config = dict(
    dataset='larger renderings of crowded toy scenes',
    train_examples=90422,
    image_size=40,
    translate=0.12,
    shared_expert=False,
    beta1=0.9,
    lr_schedule='cosine_restarts',
)
Rows from block 2 of a small masked image model, named by matrix and row number. Rows with one number belong to one neuron. Each number is 128 + 24 x the weight over its row's rms, rounded and kept within 0 to 255. All counts start at 0. Numbers have three digits each. After the name is the row's rms in percent of the matrix's.
After each neuron's rows are labels from the 100 images, of 14848, where the neuron reaches its highest value: "patch colour" is the nearest of a few named colours to the mean colour under the peak. Only what is clearly more common there than usual is listed. The data: larger renderings of crowded toy scenes.
# fc1: MLP up (model.blocks.2.mlp.fc1.weight, 768x384), inputs 192-383
# fc2: MLP down (model.blocks.2.mlp.fc2.weight, 384x768, transposed), outputs 192-383

fc1.109 097:128128136047143112160109158118140104073120139160134085107135095138131135128139134118130136113085140116125180146115101183125126121110147127128105154122161133143129084117131111147113164114138153065163129085126173116132108158142169146128149130159153093177151101147118127107182130120140110120125126160106133108121159126154123129125117122112072146113115080141121079148140120099160127139127133158132125131129108125152192160135127136120151146106090125147127159115153121144093151122113112112151107152125127137132133124147124127134126210167139087114125128128097130124118105062161099108
fc2.109 094:110112139140108174121118121117135102189127134113068123157120114181113133125129150124129196158133117112137120130139122081172102129152093091139145072151114156129165121133112140137130101131124136133125128149096160123128134134142101131136094107132111103119102148120107095109143133140132169134094106109139153120156118136133139109105130138113128118142099118134143107117110123136138198133133121137124112102130141151103102124142126120109101088133129086107121118112127144122124123140185157076075152131135113119119106136155148130171131124109085162109128115136135119129108143163095118146
patch colour: white; pink

fc1.50 102:109123155137118109113108145126138106083109129135161114144120119124130141148144134137097149098145108109103148144119114145119110148140165130141152146054133143117121129117126101115143166134091160125135140165133113109134116119161127227102074159136128120096111138138114112149158124113127129123152148111140138107120128103177122103117137150111144120153158137145103123126119137150128133167109154105121099144119151117157126109126147142121147129140079140100152158104178115133150114182107092128157144170125129111132122115143126124144107134132130125093140163109108095202143100131090081121
fc2.50 097:135074095136170111114096125127134088132192156136131127144095141126111128114139106153144109099148118113119099107101126152120141119140165142102151127143133112122102028157154154146145148143148122129122112087104090102123125158145119141133117183188103132151133152127134137155125154162106142100119109127136128183136104151127145118126087134144115115143148089175151119140128120072155146094106131117129104121142151153107142105134158091136119132103115146140119117065105092137133127148190120109106091150172156117098120150093132120129157146126166158151166116108143139107121135114068130141
patch colour: red; purple

fc1.454 104:111133150017127138170108153137132117088140128114105081133137114137138128132124134117138132118145155090139134138141116144119135118140114109113103196184120119144136048127162111154100154114152136078112134094135156092127116179132137128141194107208132115149148085138170109112122125147148096139140101143107128128145142130122148151158125104120158119124136083130109092131141116081147119117135137156120102112113115147120180157130146110121131136136107101132154125098120143142115064116130119108149101084101107172176105093137152141140141179136174132088103113135116129127129133104141141140
fc2.454 096:099118137129113140095121117138145119159115166136068101159107110175129129138109113131129173118167108105111120120128098087161116139172105132132136121127135155123168102119102160121153100151075117154112143145155132135136121098116121090127065119123100109115109128121157114099127141131157149115103105165155154140147133129141143168131119102101086130148113173093116092133151074132130173125112117151142103121125131110113101099120095137119159081116140102107116077128129136130124121168150150091080137154134131114147085118147121141150111126119108139133158130153110119134126115143060130140
patch colour: blue

fc1.271 118:131054129120106135102112098150159162146130157112156161132149125121141132113119104127128125127130178138167134149133151150161099125083112141144165168130168154129125121132136159118105151063124127133154116101105069149129137128127115149134152114147062150134108133126101076160159140124099106152137126115120140111093126137126167122156108144121137138122081114125114179147113170115146098138134141120159154089122127135112169112131144134105102131168118126101097156142134086109081141144124117097129107107159123104103157138138147201139127143129142142183103170132145193136140147125152160153
fc2.271 111:130115127126110122091123099141161120121144116124139127147185151108124131147133098132134095131130117112152123165098114127153109115096099100143166129101148136167145147139142135125083135092174127148167126077126122142125152113135115118140062117117120150105094128109109157166124123120107120125117147111124108130078152143125128110175154150141130143131090104144095146055146179143145112133127155116121104125089086163122164131125144136134102083145125123132143120141122131109114185161116123146135152117122162111116142154148116131075154147105122125165143107163120131100130124144141123149
patch colour: grey; pink

fc1.124 083:135121128125140119129132161106157134137088118094113089154131140142119100120127100122168127114119135129078120155130117099093146088067106067125160105091185148111134124112132112144168056128147130129164111151135116142118135112144157166118084135138112129138125130135106142136170075051096109102112139181151093114127092146148130139117127172116097121191117108093114089131131119118159131112140126109132141139124139132183110155138143131150125159143149153132147136106173147135110128154128164090119168165120115132137114142133109109134205108158115098087114157121095058100135103156133108154
fc2.124 089:132174111159089087129159145133146115111155178183140141128096115157100138142138124169107080095140144131092111097128110069128130135145138160107134067175111147087083119169127146162146179124129139159147143109108173114147122164133111092120129148111132103117136133127152129151119144212109101110111159136079153145115099133110153113080092115122121116130124130134141150170124127133117113128089152130107103135142139107147164097122086092140128102118151144095160135115132118154121109129156139170132156115120119157113153113174112137134095112087129171115127115091116131137128121169089121151
patch colour: grey

fc1.539 086:126133132148097119094153122122175152115121122114117156134115102126132094159118104140173130116152150137101113126137129094076113113146110132121161138098116151152126150156130126123124130156168158130110137166155118121130081118162148178124089140121089118137120125090160136147185089155130066125159146159145133110110126122115126138070131148132102127094151132115087147097104094143135132120139153141144104141098166132173109103129127132132114154138094123117136107127184153139101105143113110112163184139164125111129123157113134156172136117136133125112119122128124084111113137145102114155
fc2.539 095:128153162151077172149145172135101096134149133168145126165124138120144152115132122151094101109154152144104153163115080093130097145123121173133114098144120156094085137133103125151122144148129161176121099071129154122134086124133155118140140147141115089127116136138130147143135156135133096094138114116148130152143146113139106143074075111109130133123091131133122079124121162121130138136106140101140110147167149100146114118109098126164132126119127140139141127126098117164180124138170119163135146148090156132125138153160106140131090112140163168135146096141098120121146114104141098183
patch colour: blue

fc1.337 103:126138122110176138164134095128135135115095151089116094170164156125145126136122127135117141136099144123127169133152147117128122123112125145134105127146155123147131153114103088141150131120132132130126160178177128135118129145126160106141118134140112150134153151089169173151130110107157092127114116123096115085148163096126122147125119119120088133123141136163086111131078107155137110116136133142149188125115139130133101121128127148124161152120104150129134128135105122145150120157140109069140118124156150126161070107115125151104129146145135090159138145153115093134068138102109116113
fc2.337 092:129119089145126109111105142143115137121124119129075171099119141157149114148142112151131111120122140171127139131093140091151113132134104158123119129105164119141187125146099128145116137123129104112131144075124114135117136118128147139127160141164126172132122120143117104137135121142177134132143127124083135113112171137140150152093181109063134140137192147157105120115143112157093117192169123122135109120109110106127110117154153167093145157142150119109116158135231140135112115124148183126124122097108103165136129088127145144122162094075117167101168117114114165151132123149124156118
patch colour: purple

fc1.699 092:117119104122120118109165100170170138145130146127106141109149152151111146145170113129079160141125134179128087196173134144190125161141135152124113143120170145114133121126157140105089111118079089088122124132129146144124134114161099141127127176129094106147115138150083132123119136088123137127129126136135116107124144161110133107119136147122138103137122117174129151116130147167167137170124132119133131129120110128103150127143120167124111127128135173097159103125137145129111071148124147128127128091103102141133149114165115169130092116127131144090123129117142149147128141153108080157
fc2.699 089:134096150103113074146093134146113118137144152115152119123118114097137125125127101134166131097114143114111156138135129131132111096111141131129124149153124148128112074158167116131132172091174127159155123132086128137124086124141089144158142102144139088119157109167126136133129125117117131140122102139062165176145147111176134146100170104105130102119151128157104154102155164124136132104089176139136127104113086128156200151109108121130109114137092103107134173122123096139134084128141152123119102135127153171126112134141130127109190171124134129107157140120104139105146120113112156169
patch colour: blue; cyan

fc1.647 083:124140112120108167124088118149129141129120134105190156112154117132150119147138136116133146141125160130104139095141160117192160135084087171109099199138162148152113107131129113145098149094157037132135129135151115112135139112179138131132207101107127108128139139082147101120153130078106108139123075114125198135124143120140143138137120161114148118126106146147086163115148132121131127111140124105105146134163105102107112127128140164096144093125131137152132138127123120123149143125159116159112071149130098163103140105206198120145124154137108187153142061093132164134108117124129128127
fc2.647 092:111128123120127016117133154128132112140123178122103123133153114131123132193107107125129115115141100141130151116129073163085133120130157137109121177107163148123142120130128099131149121153127132125131131140180130129109110125123130136133103150151100166104117146130131121142139122129145106136139119146080120124124121107210122162123143094093166135157187128109120135135126139140137074123137175156177138124132160125127167103142140116143132117135107122070137114111134127111159142133118155094177150120147147092132125138091124112141137140141106132142145105154156121124092143154127113133
patch colour: red

fc1.80 092:136123145113172133136110118161151096075136139067162118144157082150149099155100113100147125085131123139107166091133097125153152156128098138172154138115120136134172129116130124177117130108135122120088133146133146087119117140114120117116119091179132108096110129149131104124189079111110091156123130112063133122126175106123134135159136118087102146113153100143127110159155140115109098139122136101165150143092097113110112150136141152108163116172139142121115168104132105117170124150146151131086138129125141123160120113123146133122155131113142098088128141123130083176119145125145097096
fc2.80 092:128158115177108136125106108100113136134131139158111121169116096157070179077125092168109113141153161154137120181098153137126127114085146145166120130139127156096087141160086091058154132176123139156146108119095134125155118131134125141128155163103113134106142099089092148127109132146133118143139117170122118151122152132104110110140133120103146130178135114111125087099122076109148139097122151143118090146134140124136131136143103151146143113106136133137148131143123182184123122162127117127143130146144127123107102064093136136133110083103136181117139117105119152144126099115106071124
patch colour: white

fc1.380 100:159124104118094139162139122131109135104086146154100152136123059162098155121110115115090122120121157146096127122120127088134169103123096122123116136133127121103138102104105132130108113113180151143139109134138158123119116126151131122101083138148115149122113149211104132132100161147111120146111125160117106130101143129158114126119130134119140150130117098133104105128099128130114105167105142115130142092150132129145141126110107137138105117121158099124150155113170132111100090113134111148163167149131190096156169136109099118147082129125121123125107141128121120148092130138118104128
fc2.380 093:132128090127116145150085099125150166137255134163167116145096115109115112103159131158125115109142134118149137125136129157120128159087142101105158119124127120098114145091162119121139129135094114139118145082151141108150163159140132123112154093161140119148141094107133155100136127102111087127159126071134113157151115090097136142155148146127082067149110153167149082114142104083102137102124114097113081182137105127131152127146153115093122122131134142134122139095098123160111154110097085140088112076141145117121146101110142141103132159115108094105155124112120115102136096139129122146
patch colour: purple

fc1.418 096:121115127135111114139127090128158120127144109172109116138122124124165108093142154133118099121120082150151101125145114150101127142164143126160113141111087113168152124125147114129154151140148184131142138123106111133110131107137148154165115133138101164144157160122130127124146107150110117124135134124131146129123106150102147116153122102146151129113130149090125115138066128112114123142137122128104099161118132146148108195181147096111139113142107093137114096097142122129078137128107072137168145122118085125106085138086110123151125162121142133149102143137118115114087140127063127093
fc2.418 090:107129106144137111143101117123137116111139155088137109143132121190121122132143119123107130122146148162114117141161111060120111119162097095126138114152128121159067134109147101095133120130104123160105144120144127161128120130153100104109139136133065181122110158088047115179141146113144134131118135129134086114114148113142146150089144135100131110171109110162119100155127130092134149112127108106131147133135128098135134124161146110164144162146144092083166166137113141132119112098185112109125093132150158092156088108154136136149106094132115099116134128111152103156147105109140092122
patch colour: red

fc1.683 103:114125139113125142159170113105147133121128147108119117142148126130138112133108116123148136119140135154091166129127146064127112132125079124154150120101125151138112154100114133098142160118186148113158120163103123081143064068126147201118118109143143162106157101110161107134199104146136076151094152150116148114121155147138102176140112092111105150150119117136136175103121141148133081124123138132152157126133155142113104123103122125164147136130111152092138172140124141155139133180132132162089185162129181104131137159140182127160153122113098138118105148109136063171064111117117146146
fc2.683 097:159132148159154113118125109126121134161095127127094124117112128150125228120152125113094098112123144119140132137119140141118100104104141119151110091113115170138178133166094150096122108194096126142161101137148111151082144121116132128111118121155123123154138124157096152109122186133067147117166124136115082127108114112120160120118149164140127107104117136139082123122123130135100188147202116099149125118129139121146149112114157119092140118108158101158154125123156166094104151126108139103166106141109120108148136119140115138120097096134131167102137097110129156139161112178112105128
patch colour: white

fc1.611 097:128123111106141123121146149134134125132129129113143092175117129129104107151120124144101146115112143129125126121127149120086121149131106138134129143057138132124121149138123135120139148149132119107134144158137125110137123093147141200132079143144083140127130159087121119146191084133156073118152149147162105120122131109136140093104136129096127099135143139168117141111110136151119152170134154090107109161122102142150128140146167132113163158155097123121125123101168095122113132149116069126167193154130124111118132134112113160129109131162118108117144158094123103167125123131071113132
fc2.611 104:134141127142199163135119150132124108126132115145105133157142146132114143135110125141146114086135126129128157148124118077139120129152134192105131133158173084074097084128141098131147148182114159163107106085163155104122126159159167103137109143194111128139102175159149154139147128123160139096149119102159124149128144137139138162078093106116108097149107149167159093122107113128127096073132113107135113121132109103113122141135138133163120151108120115119131114121098118144108118154134127112132114124150103111144156126097127158141141127145137150135120135102138117171121154065125108148
patch colour: red

fc1.607 120:139119105156134133154143134188135153134137109128134114122127117132129120131128090125118212132194106149138113108135157118124135132113147114157131135112128166145129076149105137147119142138118123176071128153133169059118136147102156156121141119103135124114174129175119062107143120112109143115146115091119122135106091172137124131142126133114144118142120120136115108136149180192170156141149151087131165152128123128135133130125106128128140126153121166102129115115124111125173162097124135108129108122120163107119127080151090129132128103116123138098140138141097149129121129144107150142
fc2.607 112:139100091102127162109128093089122119134128152118163139153136136124102165126125121139118128130098153111119140105121096146132109128147108132138147172091111083117116175091128109135147129062123122118149133139127084187156126110122105141127147121128131136127121125095113175099110124130102146184106127170127155156101125092128103121130136163124113117125133133143094165119114066114089084139124148131120130077148117132082178155155153122089146131089135109125143153144119175180079104094124115108116161119154112115128137144150132172102114133083094157188130120131126133139128122126160084145
patch colour: grey

fc1.20 096:156104115092134128170109163158185096110100133154123130121140103159138126118126065119160116110118129149146126108112073094129168085128090113084125129130164121108132098126200122167100109115156130135125120123139125111123142156127173183124124135147121148117155116136109121142140129133087097128114108126137132138127149136133128144096116122093104121146105105095077134128134131129128121108117138162090133139132142157163123097149137105135073117152140152120096122128153103085130155129131142129124152141139134088157167118128105108152179132119116119085106108142162074099141127148139141161
fc2.20 093:161149128148135135092142142121147123125197096141159104141090120100136132134133125155115155107151138091111124181125133181139139173147149125134134105125095157138170164124093131091090122124134162163166128164088065120139114136111150093103113099108143103117116112114133142132125143170087118133148157139154151142095118140138138124120156155170162122113109131145098085110133119099116128137130147129181095137097107151118142154114072127154145082116115109097124120102106146131090124108080169135123177135141138122097107118141143149128137173114100067171123144157104153097110096112150076132
patch colour: blue

fc1.456 084:129136140087128134171209149123135127102117142101123132130137125138183157130123128145099125095110118150131156117158144140115160112168122145155093135084135116122114124103105138130109179155144123123124146182126136134149134119117126166137089125114140139111135145121150117153044210143137154148140129149101118100132130126154142146154116064131131151116128124132170121222122103142132123126104133168101120112137145146169117133114137123149106150117101157116146124132127149155125112203117119144200146152138113135157123164140144126165119117132125091140114092136070096118119139111101147135
fc2.456 127:139113121138102155122112106157143141166147180147133116131145108113110105116132083120153125210126098121127101125083127055144117130132141120152134142099121133156107116127138105140118141170132107149139103106130157116123131102104085111143139108071114163144126154134084130133107114137118149113121119119164126068100107121201124113142158167121162106142083129108111115101085122085154128123108154139132118097150108178103148153193135148094126129125155158074119116103136122150127155108166139142135128135147110129083132131149116118142146133161129118154148104130164145127115155157113144151
patch colour: black

fc1.290 074:103118122124122101162140173111158140096136117120120112108137137105171163159143149112070131131112124128105145131157110130140082182159158123159125181108117163173128169121134097090116104109101107122150119162093089130107115099114146135076092124152128155133134137119142123118082167130112115124146168135102145103142114114157135122137149121108149117166177138177124154139115125161133089170116155112096120115125167142157117159114128102132161148147097094104122146129109138146113112110102133171176133162086135130162132099123121139158087102116124128134143078120144105209125114140120154118
fc2.290 090:129144092150150085134118159122098128116140140114095126157090087128100121157102151165141117121130087149124122112115139090180149135101128132098155122115123092124121132134115174116146117121132146108104144131134086119117166115119114137163117106119093159109086125105136136144123115124129142115168144095130156157129119109164107135152162123065122114117169148087147140143088132118109115109087147151161143102109106172124154093126134120095108124118152126102113124119124106130145132129134178108118121137128142122112119112106144142150168141138136123125207163149139169137106157123085146091
patch colour: red

fc1.329 093:149103113092075107093132089127167139164132161134071111124119154190149165137115113123094120130138139101106109110183154129151100119136141123159119138141148137170126108137140133051117140133084128108116093105114140116122133097110092147109129162177125152133119145177174061114160165102119104124124102135123154113136091136134157131133138145103121111117147135139122148116111162125159123128156136125142094090126113180148126147137131168117127153141135127109159162110129137121100119160118098148107070119135140126118099122159131172132115105135154146165124119118108114160160171158121139135
fc2.329 085:118096133102113090139132151115131103090154156164151114161152121143128077119102109114167128120127096104113113143111146119114147151134152148108132109163133114098090095127156164139148142086165063135152125121115107132130117157149109118129121106125158144138199126122137160145156054145154126120120096150100093143161203163156124178117135093133159156147159134138117139139160134151133142118058153140178160127128090060133166139163102145148123107140096098127098114107116139146147110148118127141139156132130141169149095149167097151129120149119086135118136116117168145128132087087110140124
patch colour: white

fc1.282 098:138093132119100129127107126132114095139158135125089118101112141108134157104115125129118149117145120117142140082114116142150103096122154082106117145185119123099113054147172106140140098150102128165134122110106145133132135124104096142145152137129129162130124108119111091119086157157093144114166091122116155182140106110147159141165118140127146131123125135108099149161101116125142125097126145173136139133160185148082185157134120122149033146125122104138143103117093128112088124103116135123175109121152145106150151113142113116126146146124208115126093142120127164123140145161113147152
fc2.282 094:120149138139144102111185140141146114118110139116120122138178140136122142095130133113122128096114122137126118151136145139148133130137112207115144121142149104038180113141136150119139143133134136098115117131129158125108099137160157162129112128175103136101147133099168120152168134119139123138099141144129100130116200151117127125061207079085176136129104133164150073102112122135122176127112100157116145138126101093168165111144091169135115127151101104146117123131122145120120126175165127114088153125114113159137134133136121140144124097120104143109137115129080119141140121116091140169
patch colour: black

fc1.579 107:144107111163106102099116119136172144122120132132105135089134100120128135139150087135119161116142142144130091167150149144177144150124160127144146126092105156114122110186156155110146094129079132126131118170129127132126118112153130175121154144121097111118116100125107121151119133144101172116140159123150139108118118135138116122119142132127186121162071128159099153095136149132146147129122126109105131170146130120171205139124099112165156164142122156122135140139141110095107129163113156159142089147150105130144129105141132117150127132125119164107129134100087160106143115152091110154
fc2.579 094:123121119131109075146122151133137127132137174125104105138100116165127132146146125144130134151143135102133104151108173160137147119135124135125121109107139122102069076157095146123153167107176129122100132131136131134126130108153069156130112169103119075154127138147128142164128134101127186095115121129129155119150132141133158104125172099104125116141143088146145185108104126157119173125095127113126106130138109129166156107140172153131089147126096104159142116129126150156117114148154145155108132122173173120129096149112046131127102138130124113123186137127081071120149143159109144103
patch colour: blue; green

fc1.214 093:113105153152120129096143138144158132172107137148141159134124119168130106170110096116152144130129097145079136132171135135119139127101126158106129144124123139120131095145151168123149120172099118113076106129175172133112086131151113133115101137136043144150145124126117103154119080126172138154124114159132094144151133160088170132131121132132152095104117122155140116108117112153139130130151121085102138136098129123100142183133110172176144120150155131095139111122145108124154112166127125129119156131170114139159159119138109141150177095151106119120125085046127116131103175109068122134
fc2.214 085:113118165171147159162084128103143101094125112095109106130109118141127168109133148140101102159084156151106117144111149120139134123137151099130125122114116132116102112143124132072116096095145159186141109125142099149124123110119141150148147082086175154157151120151119139107154172100134118179144110137137088115142146077143128121132120125086105141204156129110123139096175188111093158125141141099160110144139139120123126126092139158068165110118152102097120168127111140139115131108155107127171119160154101087119113153140114134134122177092140125129154106180114135141129090108186102134
patch colour: black

fc1.708 084:148116096118133118091111156119178136133130158118135110138153139134135139128132109117098132119143127115128116115127167183121105120094129112127111164129110152114128043154158145107111086126052144160112111126109129121118128095130133141085152131128121122195120117154138169125130139137120147127107106166152086118137118131155130148145130109105052141157117145130096135151105127122161148131098107106135122135169086139157163101110104111143119125120129109119168105132137119093072144126118122153148128163131129153110114108163118134136084121105140156184141117132135132114160123134116155118
fc2.708 076:132135142090121069158125131145108138137122144130086132128130117143117099101096075186175145115099114156125150136119095120163149161105113130108115124141145131112075170063146127145140157118142134141124152156113151141139114137112148126115151136146125107150169122165084135096112062110103115126129130120114151147129049146141113124096136144094100116143126156142140136140090117139103140129100151130143124097073137090157127133145118122079121116157100136141138119110138117142137088124116150122105150139121147120136124134133103125133148133128184121097152149105139124143141093161100142141
patch colour: grey

fc1.288 129:148077141133147140098112130124169146157132155148113157137120123130155128119098076125123105109128111143159155079144088115143131135093091150150162146122100138147125125131146156101085137088142130118180119104100150128125117126127092134155142086141079156125117151152098110170139139148117079164114129090130133118136145118118140163157099150139089109114089120160125149111129204108142112131141142132136174106135117168095137178110095126139124102137118133125101152141128092116128133156129131114125136080148120125114151159123133145155137169130131167165098106125111176113088125124115129150
fc2.288 129:145131139109121116107115110115119138101114112092138120153216147103115124150154122128131110112102150090142130169123095131167104073113116117145137144097154149153140147099139112115091107131168162148187130119157155136128132133151115152130097136132141156110133101137074170138136120100111087138150157123130102124093131100122115108142143145138157090128133117154083170065113176116121117128140160116144100125134091167121138132145170143122106164130156117118142172129128139136123114139113108143139108106104147108152143134105150118091175119134120113104126091122153101110124097105159103135
patch colour: grey

fc1.172 097:133105165112116112130130127150143121121106099123097147107124130143136162126096133104101106106142116161144130111105097160151124100094149121089081153166092125124128105149187133145141099149106079144137115114112093149064127125120126158157114128135121137112150118093164117111115160148114132113209165124112187174095108126170149106136120138117166138143110119129116115174099144143146119131229141177129139146140156141131135145168133095143066121146146137122109122116146110110078120120089116129176099149134133132158163140148109129144146164128130130128094095098154135119143114151131127176
fc2.172 090:143128105151138107113158158137146113131157156095119121122158121144124134114143150110119120099125144107114125131140105133158158124136097163103155118114144087084179099140144179129132118137145137088109124152143164130120120104156150146118139123145093153117162140119114148195156143088143138121096105153158086130121195138124154094119195078086169114121102116157154119113110131150118201134114116132105156146121085103138167118143114173136112115148111093139108128122125129144154113175192143142082105113122115132140099142156111131168122101118110153105172135116089100131142129117089144171
patch colour: blue; black

fc1.115 093:166066138066108111141127126131137130145131087106094104122165113107114115116144164131140147147085167160135154140122109115165100132124115095132158142107149167126126132123136116083135163128139124115137135151125111142136145108134158109086115155154135137144105099161129130121112118124073126133133105121136153101134103088168106113151125182099059162101144155120045134142108125102149110143147123170129110123102118134126109131140130088120131118108082133099136123122140134147110123124126117112112104159158155136149133140167150137146137196139131094107113158136133091103104133100126122135
fc2.115 077:118154117175141142120141124146161170163112183109089144104140127151152046168129095122142141131122107138108110162128128112137141144128125144085164101123130119149171147141113114128115118128134126121111123118095134137127140139134115153134110136154077136088125132161136116189139082129136101123124140142088140093128154147128081146087141109126172111137137108154171167114119149104116065148152192129114124102180127087119101131148164151099152142136160147108079138127154120108132129155130146174139136092109101131114161145111087127127114109108112131135135114122141159136147155122105121124
patch colour: black

fc1.609 074:115133114089132194142104133106141128131115127085100108123147097137149129140144147121133128123127128114158140145129091085160145126156040126124128182187130148101109097118138123130088152110114117162130125143101136085133152109131137144159146152117150110155096154138163137123172140151150076140094116094166125130115114143102132095132104127117110135132069162133138138107154141148139142128142134119153155134162138101143132137122133106084184122115125123132137135119138119117119131141173114146076097138121152073118125126172201119160113151095088141108132141108086147118113121157143134122
fc2.609 093:115124110129127039118140139136124100150131175082106109124123109146127131189098115115128128128148114122113136133129095141114128131145168152116135171108122143116149139129135079123141143136129125120123123141178119126108110126156129124120098147148079152116132134121109112163116122146135106116145132153083124136097125118213118144114141114093166116148188118120131141134113123116142107126129157118167126099135129126120144097139130126147107126141091117032139102132126133127145123131121165100165141115162141117138129143123097139166134094142122115126137127146142097143110152156126102141
patch colour: white

fc1.433 090:110095143161119116126099166139151125092200128112149129106146139147122158150118143117122103120112128166064134162105144164152108129128141121118136153103166152106133107175104144146165054141101147127128130132122128144118120097142110118082126105110107134133111100129075137123107152167138095116155118113127098121133155113140156130156134115094159103163131122145126154148121121124141116093126122118160112126180134122095140142122169131130126121119149119133119142122084099137106142108117142110170133134104088088116132118109122104149109071127142170112110122118143153120150074105130124138
fc2.433 094:111181123107136110156111114145145145147021122096083148153120143123102134130159119167128108114105093147128119139112094146151117121124112125091131150140123107107104116100138102127157150126104108133148118120151147109124104160113158129165154149114121128151143180114129136113134097117129143123112132111138134166124087151110129118163130133131120124132126146152150131148134122143119137132110122143144156136071125149178146135150060135145115098147122130121151115143131160146104101115115149122105120128128118126153171158124097113122135151138085130151128145160118137113157073137105129120
patch colour: purple

fc1.694 099:135120120122142123156122118164123101136129132080165147127144147121161153117108140137135131131135121128133136100122125111129121113117144152093105155142140131069120115084112124114126122137102113129118127125139099146127140136153109127165108143128114124098161115100150137114149136151163121144147106126119141173135155134163154105141132112115158133136145132129139166089116131173160126112142148103149121125140137072120127115141137185137109144104109176091126113158128129127160148169124047156125158102129148124163135164116142133154137125105092151115137075137152127114153108155120111156
fc2.694 092:190135146116133085136186150141143110136119135107122115141130101158137128110144168101152149117149158061124098137142116144132130104094131108153138142136139112167097104152153118138120172129111132115119132185119136135140096140109137153122102174147094113099121115158132087160134132098129129129133129113154152102111109143141109119110176102096140134124155114164146098136098125100171195128108143149089128127118079193099140172111140121143134110105116133117135152116143143118170121072164124124107114108124098123143148140145134145126136128084129122128143201148154129134141129109122124125
patch colour: cyan

fc1.701 097:160128166099089119097123100147125098152102102151135134126127151097072098131158163126139157110149143111160177110141115135149071135107138120137119129115121098084119103108136112101131158168088133152124112128102125080137120085135140131138138120176119124118110099120117108118138106144103147102148113152093141123085124089136110158141127145102130119115140108118163149172112124122153095126143147159114154190126143127119115106158130109188093100093098145116157091098135130135146132106103162120152125141163155126133162124175148131099137120123112112176131160115151124165154131144152095091
fc2.701 093:090130179143119074116154120076162153118121118117148138124105125131143110113148119092149160125157108106112107141155140126161160127130134133119150142126135137103164151130142105150152123111143123081133119132084113117145110174162118151103144154153105121128082091153144123169150105119135076122124130142166124076113152153129139099091136107100146112119166107129149102073105121113124127133122112121065128140117100097128135105110083166115154142146148126142123140120137132106131132147165136164115103120111126145138122120099117127126157105112138130109135101153099127091097106122031140143
patch colour: red

fc1.682 114:153114089077125131139094097127147120117140135132180097126145079104127147113157130101122140147116144143095116110171058112149074134127103143171128141125148147131147156131134106141119126110123117145143108147099117124105145126122101139135132136104126144118088121123102137177139139112071121118080130132085123115122128100148089126104134142119063105112147097118152121118127127162150079138124132122149112129138139117131118114177115148128122156103088092091139139114125134133117143118131138084116149096138143114124148070140144118159135091123111140109134140165086108177134089162119092093
fc2.682 108:116129106193101149126110153151128159093133122127126131094090109147129123152146146166135108117169156131133163060088113064136142142149103131124134092126069152193124137096098158121108135119117142134142168080159143128155198172150145132121139097117110120096107110110130114107133130113096103121143139150115129146128111125146126117141148123068125098118096145123139154128117119134126156124126163113101142132114138110123136128108108143098125182136190103081120162143120126093136116125094141153154099121161108123147097073119157084136149136158138124134121131104123145133118153104053144130
patch colour: black

fc1.3 123:127119107200129143116129111135148094151118139130137113137117129139138142157137141116126059150102159088097125119143148140107107138126140117088133122099149115143121135132155156134122146142139108116149127169126109140124145101164121180109076101136164165074061172117122155154144133129164106150129067156145133130155153089165161158122120143114116126155126168124123113141096105126094111123116124136123131092113099120125104106132128165143126157114133106145141146136129138128096103136139166135124151156173114140137124138112127142135143115131133117146134141125130088124146124109162110159
fc2.3 118:133141159167135123142154120122145125098135094101113134129129134149137104079122135124140170117166102129155141148140156128160147118114132126121135143113135158150112079131113115135116119138139104131104131103151152117112139151112138102141152121117102135122158121143129071094124133137141114083120143089112120115134134161104128119148126103135115119123141128130144163146152151134160170116149152117148125161130145130138100176151097145113152129192120188110103136139126089108188154140134119143122115132084188128118105129124122132143130141130114118076161110101113168124102113154128160113
patch colour: grey